From a checkpoint of a small sound classifier.
Training: adamw at rate 0.0013, 10700 steps, held-out accuracy 99%.
Data: trained on telephone keypad tones over noise or synthetic speech, 39062 training examples, 35.1 epochs.
Rows from block 6 of a small sound classifier, named by matrix and row number. Rows with one number belong to one neuron. Each number is 128 + 24 x the weight over its row's rms, rounded and kept within 0 to 255. All counts start at 0.
After each neuron's rows are labels from the 100 clips, of 14976, where the neuron reaches its highest value: "top examples" is what is common among them. Only what is clearly more common there than usual is listed. The data: telephone keypad tones over noise or synthetic speech. In brackets: how many of the 100, against the usual share in percent.
# fc1: MLP up (model.blocks.6.mlp.fc1.weight, 768x256), inputs 215-255
# fc2: MLP down (model.blocks.6.mlp.fc2.weight, 256x768, transposed), outputs 215-255

fc1.109 [123 128  72 126 125 114 117 147 142 126 113 135 128 129 129 183 127 135 133 113 139 129 165 128 115 107 115 156 131 129 140 138 100 128 137 134 146 141 128 148 128]
fc2.109 [123 183 128  88 145 141 132 177 119  92 139 180 159 119 123 115  75 131 138 131 130 129  68 130 126 153 129 135 127 127 129 158 127 135 127 125 144 123 136  92 138]
top examples: number of keys: 9 (49 vs 11.1); number of keys: 5 (38 vs 11.2)

fc1.187 [126 123  85  95 115  27 128 149 171 146 110  96 136 139 126 127 127 121 101 129 131 125 223 128 125 127 132 146 119 125 129 115 142 140 154 197 129 154 128 112 128]
fc2.187 [132 148 112 128 133 130 127 130 131 155 112 137  94 133 130 177 121 118 124 128 134 159 170 127 130 128 126  78 114 130 130 127 129 125  76 108 129 122 127 131 116]
top examples: number of keys: 3 (33 vs 10.5)

fc1.73 [128 166 131 161 121 116 134 127 159 129 123 126 162 130 128 140 136 126 129 110 123 128 151 128 128  99  77 127 143 138 129 139 110 118 127 142 136 128 135 137 100]
fc2.73 [119 129 136 120 126 169 114 154 124 129 127 126 156 129 123 187  86 127 130 132 130 124 138 129 110 156 112 129 130 130 148 137 133 129 131 153 129 157 128 125 130]
top examples: number of keys: 4 (73 vs 10.9)

fc1.215 [122 128 131 124 127  72 127 128 130  85 126 145 132 138 128 182 131 129 128 127 128 127 130 129 127 128 103 127 132 149 144 139 129  46 120  88 146 136 129 159 126]
fc2.215 [127 128 129 180 124 124 128 130 126 120 119 151 111 134 125  64 138 110 152 120 120 119 111 127 134 126 139  57 115 138 148 141 141 121 129 103 146 132 128 128 109]
top examples: number of keys: 2 (61 vs 11.1); number of keys: 1 (39 vs 11.1)

fc1.139 [126 124 119 129 179  88 124 104 128  91 125 142 132 139 166 152 145 132 119 144 142 128 129 149 124 129  67 135 104 137 154 122 128  83 103 127 130 132 130 166 128]
fc2.139 [143 130 121 145 107 109 149 130 126 127 124 128  92 117 123 129 172 116 168 119 126 139  92 118 176 127 146 119 128 130 147 129 136 125 125  97 149 108 128 116  93]
top examples: speech (63 vs 35.2); number of keys: 1 (55 vs 11.1); number of keys: 2 (43 vs 11.1)

fc1.208 [124 167 129 130 128 126 139 126 136 131 143 139 237 101 134 126 130 175 138 131 154 123 151 129 116 121 100 166 156 133 129 133 127 127 131 171 128 184 136 153 129]
fc2.208 [130 128 151  97 129 130 128 150 133 129 127 153 116 163 189 151 144 129 126 119 136 112  92 142 118 127 120  96  77 128 145 132 131  92 131 127 122 126 128 149 127]
top examples: number of keys: 5 (37 vs 11.2); number of keys: 8 (33 vs 11.4)

fc1.295 [142 135 128 155 130 117 120 138 145 128 149 118 136 117 128 145 128 132 109 121 145 131 136 128 128 124 109 148 130 130 128 127 115 117 153 141 151 137 170 123 125]
fc2.295 [129 145 127 124 128  87 131 146 125 112 113 127 129 132 106 115 133 128 144 137 126 128 128 107 154 130 152 151 130 127 190 130 196 128 125 109 122 123 128 128 127]
top examples: number of keys: 3 (27 vs 10.5)

fc1.485 [126  94 138 124  82  57 161 136 132 151 129 125 130 123 126 163 150 120 165 149 128  98 133 128 124 118 131 143 130 123 129 166 128 137 133 172 147 173 119 130 144]
fc2.485 [123 129 168 132 128 127 129 128 130 154 127 129 133 126 121  78 120 135 137 133 122  81 111 127 127 108 120 170 128 128 128 128 131 199 129 166 126 126 122 128 136]
top examples: number of keys: 8 (83 vs 11.4)

fc1.606 [146 148 128 175 129  94 128 145 128 118 129 105 166 114 108 153 161 121 160 128 129 138 135 125  91 126 122 158 139 108 154 139  75 131 120 141 161 133 169 117 128]
fc2.606 [128 126 136 118 127 131 129 130 160 143 116 160 123 103 153 113 126 128  89 133 104 129 136 126 130  97 138 190 172  92 107 203 126 175 151  91 119 167 124 123 134]
top examples: key "8" (56 vs 26.8); number of keys: 9 (55 vs 11.1); number of keys: 8 (38 vs 11.4)

fc1.144 [125 146 113  87 113 128 122 118 128 126 136 139 128 141 133 131 128 126 133 128 131 149 121 157 122 129 128 147  78 106 134 153 119 125  88 129 123 130 122 146 130]
fc2.144 [116 104 127 123 117 146 123  52 124 130 115  57 123 129 122 141 128  98 148 134 127 126 129 123 127  32 143 130 141 120 128 155 144 133 137 147 121 125 158 113 135]
top examples: number of keys: 4 (50 vs 10.9); number of keys: 2 (29 vs 11.1)

fc1.444 [167 123 129 221 129 106 132 136 160 127 112  56 184 118 143 116 153 124 131 120 123 135 140 102 122 131 133 134 127  58 151  90  91 130 124 155 116 127 164 117 131]
fc2.444 [155 129 113  90 178 128 128 133 128 127 154 129  80 146 166 150 121 123  53 128 137 127 129 175 108 125  71 127 111 134 129  93 116  86 128 127  99  88 105 129 127]
top examples: number of keys: 5 (64 vs 11.2); number of keys: 6 (27 vs 11.1)

fc1.371 [116 131 142 126 126  79 187 137 119  86 105 137 126 128  67 130 140 134 147 129 129 128 129 135 163 112 126 128 124 128 134 144 146 147 131 121 178 128 119 127 128]
fc2.371 [134 130 128 129 122 115 126  83 100 132 128 131 131 133  90 128 135 127 176 128 129 111 141 128 120  57 128  98 128 127 128 122 129 117 127 124 252 117 104 143 124]
top examples: number of keys: 7 (36 vs 11.5)

fc1.621 [129 149 137 128 144 136 122 138 133 135 141 123 131 129 128 180 126 122 117 129 158 138 151 148 119 119 128 128 120 131 127 128 133 134 113 122 129 189 123 156 128]
fc2.621 [109 128 128 128 122 110 157 101 125 129 169 181 127  65 119 106 113 150  90 128 127 124 120 121 140 121 135 128 140 154  69 131 127 149 131  99 119  99 128 112 130]
top examples: number of keys: 7 (41 vs 11.5)

fc1.95 [126 124 127 126 128 128 128 133 128 128 167 134 133 110  79 129 112 126 141 128 125 127 130 127 127 132  29 129 140 130 126 143 129 139 130 123 143 125 128 125 128]
fc2.95 [106 144 129 123 123 154 129 120  96 127 134 142 114 120 128   0 125 129 104 135 132 106 108 125 124 132 140 129 107 125 130  99 122 123 131 128 140 117 122 122 130]
top examples: number of keys: 9 (73 vs 11.1)

fc1.736 [146 116 131 128 104  58 123 129 151 128 109 109 152 125 115 170 138 137 148 120 114 113 137 123 129 103 132 154 137 127 150 154 102 130 161 167 155 141 153 112 128]
fc2.736 [187 145 123 105 126 131 129 134 129 129 121 125 211 126 136 103 131 135 144 126 105 127 170 116 119 133 155 128 202 123 136  81 159  98 129 131 123 162 129 115 133]
top examples: number of keys: 7 (68 vs 11.5)

fc1.171 [128 128 109 135 139 119  98 172 127 130 135 121 136 108 131 141 141 130 136 128 130 129 134 122 132 138 150 144  98  83 167 126 101 137 107 127 108 231 127 120 134]
fc2.171 [130 124 125  97 124 129 121  99 112 139 211 160 128 129 124 105  81 134  39 134 171 125 136 145 126 116 128 113 125 179  87 130 124 144 136 124 100 118 117 133 128]
top examples: number of keys: 7 (41 vs 11.5); number of keys: 6 (28 vs 11.1)

fc1.516 [152 117 155 145 131 130 129 156 116 104 148 126 209  92 119 158 131 107 167 116 135 133 135 127  77 131 119 141 140 118 120 178  82 129 118 121 140 128 146 127 127]
fc2.516 [127 123 139 140 113 151 120 112 160 112 119 137  91 137 170 106 130 135 116 128 123 139  79 126 144 104 126 191 102 128 111 153 132 128 151 115 156 127 129 123 129]
top examples: reverberation (59 vs 25.2); number of keys: 9 (40 vs 11.1); number of keys: 8 (28 vs 11.4)

fc1.502 [114 133 115 164  92 126 122  94 126  82 140 109 143 141 154 124 121 130 128 133 127 135 130 142  77 128  88 106 122 138 126 120  66  95 114 136 122  82 124 145 150]
fc2.502 [187 147 127 149 148 135 127 145 116 158 128 111 117 130 124 124 123 125 157 119 129 129 129 130 184  35 133  82 176 128  89 117 132 130 129 127 134 102 131 142 127]
top examples: number of keys: 5 (31 vs 11.2)

fc1.50 [130 132  89 114 112  90 131 127 172 141 105 115 119 131 125 117 110 124 123 133 140 181 213 140 128 100 127 137 126 186 104 146 129 133 133 147 128 146 119 137 121]
fc2.50 [118 134 122 168 137 136 120 128 134 127 128 140 141 125 151 132 114 149 149  51 124 129 135 130 127 122  97 102 166 137  96 124 113 131 122 160  62 147 126 149 152]
top examples: number of keys: 5 (47 vs 11.2)

fc1.77 [127 137 110 116 134  98 118 133 105 180 144 152 103 134 127 131 132 140 132 138 201 118 135 163 138 108 101 141 114 129 154 113 145 123  99 175 136 142 129 133 127]
fc2.77 [116 135 114 136 118 128 126 120 104 151 130 123 128 127 157 126 117 101 128 144 144 132 121 123 106 109 130 135 117 152 130 149 134 130 134 165 112 128  80 158 135]
top examples: number of keys: 2 (34 vs 11.1)

fc1.74 [113 148 126 227 127 129 101  63 133 104 133 143 137 107 128 110 126 148 139 127 123 129 134 127 123 127  75 128 130 137 129 127  61 110 139 136 128 129 144  96 127]
fc2.74 [124 151 134 170 115 161 128 106 122 151  68 149 112 127  82  83 101 110 111 124 104 138 107 106 135 115 126 144 102 125 128 128 149 135 131 126 170 122 136 122 130]
top examples: number of keys: 9 (65 vs 11.1); number of keys: 6 (30 vs 11.1)

fc1.658 [129 128 127 156 128  75 128 129 150 161 128 127 131 128 129 136 128 128 125 128 129 129 129 129 130 104 118 137 130 130 128 139  88 132 136 137 127 131 144 124 132]
fc2.658 [116 130 141  97 125 142 131 155 118 129 126 159 167 128  92 119 121 127 175 132 124 135 130 127 123 140 162 151 124 113 132 186 128 138 129 127 126 181 126 119 138]
top examples: key "0" (58 vs 26.8); number of keys: 9 (42 vs 11.1); number of keys: 8 (37 vs 11.4)

fc1.293 [141 116 128 123  87 121 128 125 130 160 127 117 142 129 128 114 153 131 138 121 120 102 141 126 115 130 201 138  83  73 182 109 127 148 138 160 129 158 159 125 128]
fc2.293 [128  77  81 140 133 121 128 117 130 128 225 118 122  56 112  76 132 129 127 108 124 119 125 123 126  99 121 119 199 134 104 127  82 122 121 128 133 126 125 125 120]
top examples: number of keys: 5 (43 vs 11.2); number of keys: 6 (27 vs 11.1)

fc1.731 [147 128 127 151 133 131 126 128 131 104 139 142 176 130 129 144 147 128 157 127 129 139 128 128 126 130  28 132 128 129 162 158 112 109 133 118 133 130 129 143 125]
fc2.731 [164 116 128 121 129 137 100 124 125 136 123 130 110 156 167 150 139 126 123 107 126 129 122 192 131 107  93  94 126 135 132 135 130 114 127 109 162 129 126 126  98]
top examples: pink noise (42 vs 17.5); number of keys: 4 (29 vs 10.9)

fc1.198 [123 134 109 122 129 106 116 185 138 106 130 130 131  96 122 131 121 157 132 100 145 132 129 126 140 128 139 150 134 125 134 148 128 152 129 134 136 143 144 135 131]
fc2.198 [133 122 103 116 128  96 127 106 132 126 129 128 126 130 137  94 123 131  78 129 147 129 145 129 126  62 137 129 129 139 102 153 128 131 127 125 117 131 115 129 117]
top examples: number of keys: 9 (34 vs 11.1)

fc1.749 [128 106 108 172 172 150 122 123 128 118 133  90 134 134 118 127 126 105 146  72 127 129  99  99 128 146 129 122 141  99 126 125 108  80  92 132 141 157 158 128 116]
fc2.749 [ 94 127 142 109 140 132 154 132  82 118 132 122 131 127 108 131 102 168 105 120 148 127 164 155 163 129  97  86 141 149 102 113 121 153 142  85  94 128 134 128 182]
top examples: number of keys: 4 (97 vs 10.9)

fc1.379 [128 114 120 146 126  59 129 124 141 101 129 152 149 127 122 139 171 135 148 127 125 134 132 128 120 126 111 142 138 111 138 134  76 113 121 151 135 176 163 126 128]
fc2.379 [148 128 173 131 139 130 109 202 152 127 124 107 130 128 123 167 107 123 133 113 103 138 128 211 128 118  75 150 127 127 129 134 126 129 131 139 124 145 134 101 128]
top examples: number of keys: 2 (37 vs 11.1); number of keys: 1 (27 vs 11.1)

fc1.629 [142 127 131 136 127  49 126 132 147 126 126 120 156  63 123 147 151 144 154 127 126 126 127 127 128 126 122 140 132 121 155 140 129 129 151 173 156 129 159  89 128]
fc2.629 [130 142 125 126 128 128 130 127 134 119 130 127 213 127 125  61 125 134 146 129  91 129 168  72  96  97 142 128 169 132 125 151 116  69 125 124 123 175 128 123 127]
top examples: number of keys: 7 (43 vs 11.5); number of keys: 5 (37 vs 11.2)

fc1.470 [119 128 105 138 129 101 128 128 132 103 137 134 148 125 128 157 140 133 140 127 151 129 145 138  81 128  82 129  70 122 145 142  74 104 128 119 158 147 154 127 115]
fc2.470 [128 145 188 128 127  97 129 133 143 126 127 144 169 129 136 128 128 131 132 133 130  77 129 126 117 135 153 139 119 118 138 138 125 128 132 134  84 149 139 127 128]
top examples: reverberation (53 vs 25.2); number of keys: 2 (31 vs 11.1)

fc1.670 [131 128 124 132 119  71 128 128 139 103 110 128 143 127 110 151 130 128 137 142 117 132 129 127 129 125 129 139 131 129 138 171 110 128 129 137 153 140 155 113 128]
fc2.670 [175 140 156  91 125 173 132 153 121 150  85 136 142 130 127 112 122 128 130 134 130 128 138 129 122  95 150 150 120 127 127 143 124 133 132 113 128 142 121 128 134]
top examples: number of keys: 7 (64 vs 11.5); reverberation (59 vs 25.2)

fc1.93 [124 126 121 130 133   7 123 113 137 108 106 127 150 132 131 173 149 126 133 121 127 127 128 125 129 127  88 124 109 130 134 127 129  89 169 138 153 144 136 133 115]
fc2.93 [104 130 128 143 117 111 109 143 124 123  95 127 102 136 102 112 133 120 195 120 114  93 139 102 131 119 162 131 122 136 147 134 147 127 130 120 154 137 119 143 125]
top examples: number of keys: 1 (64 vs 11.1); pink noise (45 vs 17.5); number of keys: 2 (35 vs 11.1)

fc1.571 [131 148  90 151 109 129 122 147 128 155 147 122 147 124 124 125 132 134 128 123 164 118 183 125 120 103 126 151 128 126 135 124  95 125 129 141 170 130 151 128 126]
fc2.571 [128  51 136 123 128 127 128 155 154 106 122 123 126 109 127 121 146 129 145 129  88 128  90  90 124 169 153 173 125 100 151 134 128 136 138 170 116 153 148 111 135]
top examples: pink noise (42 vs 17.5); number of keys: 9 (38 vs 11.1); number of keys: 8 (28 vs 11.4)

fc1.121 [103 127 132 209 147 118 121 125 126  98 111 130 131 128 127 116 159 128 149  63 100 129 127 121 126 127 112 116 160 194 140 147 100  78 111 150 128 139 131 191 132]
fc2.121 [114 128 132 181 103 124 131 117 133 221  53 133 131 128 114 167 128 129 194 120  62 114 129 115 128 124  90 119  81 121 131 127 153 129 131 136 134 121 132 119 155]
top examples: number of keys: 3 (47 vs 10.5); number of keys: 4 (38 vs 10.9)

fc1.494 [136 125  86 128 144  64 125 142 133 128 135 136 160 105 127 135 146 140 201 128 134 127 120 126 129 129 137 129 124 122 141 146 121 118 133 135 130 182 134 127 125]
fc2.494 [128 132 133 117 149 100 128 129 159 117 130 131 132 131 101 130 130 103 146 129 149 129 130 121 127 130 135 135 123 122 162 141 187 125 131 130 126 178 129 128 115]
top examples: number of keys: 6 (43 vs 11.1); number of keys: 4 (30 vs 10.9)

fc1.525 [159 123 129 138 180  92 135 105 128 103 113 144 136 181 134 134 149 132 127 127 133 129 125 148 127  81  80 129 116 130 164 131 134  59  86  98 129 130 129 163 122]
fc2.525 [138 127 100 146 114 130 135 127 126 133 131 131  99 125 126 126 156 126 149 124 132 138 107 109 137 119 166 109 129 127 129 128 128 128 128 116 142 126 126 119 104]
top examples: speech (64 vs 35.2); number of keys: 1 (51 vs 11.1); number of keys: 2 (49 vs 11.1)

fc1.519 [154 128 109 138 133  80 128 128 139 106 164 127 160 112 119 143 150 137 143 128 163 142 127 129  97 128  86 144 128 115 151 158  81 123 128 139 150 139 143 129 121]
fc2.519 [173 133 129 107 153 132 128 255 131 149 129 129 144 156 127 144 125 127 148 135 129 128 131 147 123  83 176 183 119  88 150 147 125 132 131 115 121 156 127 128 133]
top examples: number of keys: 6 (34 vs 11.1); number of keys: 9 (32 vs 11.1)

fc1.102 [121 147 127 153 127  92 128 130 140 126 138 159 141 112 135 155 107 145 114 129 145 128 131 145 154 114  57 151 149 140 119 138 128 140 135 146 147 127 143 127 127]
fc2.102 [121 127 105 150 127 112 128 109 129 103 122 116 124 134 124 107 133 127 132 130 113 115  93 118 165 137 115 129 160 147 146 126 142 128 124 127 125 109 144 121 120]
top examples: number of keys: 4 (43 vs 10.9)

fc1.684 [126 126  93 111 128 128 128 135 119 119 136 171 124  74  77 126 120 154 164 123 143 123 126 125 114 147 129 152 114 120 148 138 128 151 123 124 155 130 170 100 124]
fc2.684 [114 128 129 124  74 152  92 143 116 156  98 118 127 167 129 139 139 133 167 133  93 123 129 130 130 138 149 147  94 105 155 141 123 140 131 134 134 129 116 133 144]
top examples: number of keys: 9 (67 vs 11.1); key "6" (53 vs 26.3)

fc1.36 [141 128  87 170 128  76 128 127 140 107 156 115 134 115 128 132 162 149 158 128 158 135 129 130 124 112  79 142 128 122 174 126  75  99 132 158 166 114 141 127 123]
fc2.36 [135 148 199  82 127  95 146 205 157 181 106 128 157 130 102 184 142 121 170 110  92 128 149 125 122 123 159 135 133  69 145 139 140 152 115 139 125 187 109 116 129]
top examples: number of keys: 8 (54 vs 11.4)

fc1.764 [112 127 125 127 113  82 128 128 148  96 128 138 156 128 112 146 153 142 166 110 118 116 135 123 116 129 127 128 128 126 138 152 126 128 131 128 215 142 133 130  98]
fc2.764 [122 121 136  97 127 126 129 138 121 129 105 127 127 130 124 143 134 130  70 133 129 125 130 128 121 121 156 120 128 126  90 137 126 126 128 118 124 174 122 128 124]
top examples: reverberation (72 vs 25.2)

fc1.45 [128 123 122 133 128 138 128 126 125 123 129 130 128 131 124 128 123 118 130 127 126 111 124 131 121 130 129 126 122 129 211 127 100 126 106 123 137 129 146 125 187]
fc2.45 [120 118 125 145 127 153 108 126 113 147 131 113 126 128 130 121 119 130 131 136  74 122 126 139 126 118 127 129 126 121 121 193 116 128 128 134 111 129 122 133 139]
top examples: number of keys: 1 (55 vs 11.1); number of keys: 2 (42 vs 11.1)

fc1.151 [126 128 127 126  47 127 123 121 127 117  55 126 111 113 110  94 115 141 118 126 133 130 138 130 147 126 170 127 122 175 126 128 106 159 170 129 127  96 133  93 130]
fc2.151 [175 128 131 111 126 135 125 133 128 213 155 134 101 149 127 173 118 133 127 111 181 150 115  83 124 125 135 131  23  84 126 170 134 128 125 131  63 139 166 128 126]
top examples: number of keys: 4 (53 vs 10.9)

fc1.529 [128 149  98 128 128 128 128 160 135 128 143 129 138 119 126 127 128 139 140 128 163 141 155 128 128 128 137 145 130 122 174 144  98 128 146 128 166 137 128 128 105]
fc2.529 [111  84 125 127 120 133 117 153 125  84 109 116 127 127 129 101 129 143 129 171  93 126 133  86 131 124 155 134 153  88 132 128 124 128 146 125 126 163 136 128 131]
top examples: number of keys: 9 (67 vs 11.1); key "B" (53 vs 26.5)

fc1.449 [133 117 173 155 129 127 135 113 129 126 152 204 114 122 125 128 149 128 135 123 128 111 107 118 121 126  86 127 128 113 129 130 124  99 128 132 154 134 152 151 127]
fc2.449 [125 138 143 122 167 129 124 168 137 151 128 159 151 131 117 158 103 129 137 109 117 102 146 136 128 130  64 119 170 128  81 127 126 127 105 141 130 153 117 119 139]
top examples: number of keys: 2 (43 vs 11.1); number of keys: 3 (37 vs 10.5)

fc1.451 [128 118 115 101 127 126 127 124 127 170 128 129   6 130 110 120 126 125 126 125 132 129 128 131 124 128 134 128 124 129 127 123 128 129 116 123 127 161 127 129 129]
fc2.451 [141 108 127 153 128 131 130  65 123 134 131   0 149 137 142  70 133 121 144 139 125 125 122 115 123 105 129 129 153 126  51 144 137 118 129 134 115 166 121 122 130]
top examples: mains hum (37 vs 17.7); number of keys: 3 (35 vs 10.5)

fc1.460 [213 128 131 157 161 126 129 157 129 122 143 121 174 117 149 148 138 120 129 129 138 140 112 136 115 141 113 143  92 109 149 107 115 107 120 134 123 112 170 114  87]
fc2.460 [148 124 113 123 140 123 144 128 202 135 136 151  49 129 169 142 143 125 126  98 114 144 107 121 150 147 105 129 112 128 153 136 143 110 139 127 125 104 137 117 105]
top examples: number of keys: 6 (88 vs 11.1)

fc1.335 [150 117 106 128 159 120 138 141 129 127 161 159 159  60 105 147 134 129 167 131 130 132 112 118 108 135 130 158 135  96 133 142 134 140 107 128 128 128 116 136 123]
fc2.335 [129 164 142 123 114 128 113 129 129 131  79 135  92 215 144 160 118 122 109 127 103 130 122 132 139 134 128 150  48 128 128 153 148 141 131 125 122 106 127 126 144]
top examples: number of keys: 9 (84 vs 11.1)

fc1.174 [127 129 147 147 171 117 130 121 129 138 125 168 119 151 127 168 127 131 128 128 131 128 124 129 130  70  81 128 133 144 140 135 130 127  84 117 140 126 128 144 128]
fc2.174 [111 128 160 155 121 171 128 151 128 127 116 101 126 133 124 130 138 128 145 147  82 117  39 138  46 146 129 185 136 114 132 128 116 130 126 116 220 120 128 109 134]
top examples: number of keys: 2 (43 vs 11.1); number of keys: 3 (41 vs 10.5)

fc1.224 [129 143 129  64  96 129 128 129 163 177 131 130 140 129 100 112  80 122 104 127 159 125 135 126 132 112 141 135 125 137  94 129 130 141 137 179 163 151 169 106 105]
fc2.224 [129 142 205  88 127 118 128 117 107 127 128 123 119 220 126 130 120  66 118 129 129 128 134 149 122 112 122 128  77 126 129 132 140 160 125 144 113 161 109 125 144]
top examples: number of keys: 2 (32 vs 11.1); number of keys: 4 (28 vs 10.9)

fc1.479 [125 128 145 132 104  76 128 127 130 111  89 127 142 123  88 160 136 128 149 128 107 127 130 130 119 106 129 136 126 144 137 178 106 141 133 137 170 126 136 127 128]
fc2.479 [171 122 204  87 104 176 126 119 128 159  49 132 150 143 162 161 130 125 130 130 108 120 139 144 119 144 131 130 100 124 103  92 140 120 165 122 120 137 132 132 132]
top examples: number of keys: 7 (76 vs 11.5); reverberation (62 vs 25.2)

fc1.415 [136 129 122 179 104 133 123 122 143 138 127 129 138 129 130 140 144 126 138 121 122 150 139 131 128 125  82 128 165 135 149 136  61 103 127 183 129 116 126 159 128]
fc2.415 [140 130 137 126 139 125 110 150 129 129 126 126 128 185 126 172 101 128 142 100 125 122 142 136 111 132  93 127 126 130 148 134 131 124 127 163 130 122 125 123 154]
top examples: number of keys: 4 (54 vs 10.9); number of keys: 3 (30 vs 10.5)

fc1.723 [125 133 179 156 123 134 129  81 136 117 119  27 176 175 145 137 128  85  97 127 123 129 129 177  26 116 104 124 119 223 125 132  90 110 137 107 128  96 129 169 141]
fc2.723 [121 173 137 118 108 129 129 128 125 128 130 142 131 106 116 125 126 150 141 128 116 104 116 120 224 119 159 131 162 122 121 130 131 149 130 189 137 132 136 124 137]
top examples: number of keys: 2 (47 vs 11.1); number of keys: 4 (28 vs 10.9)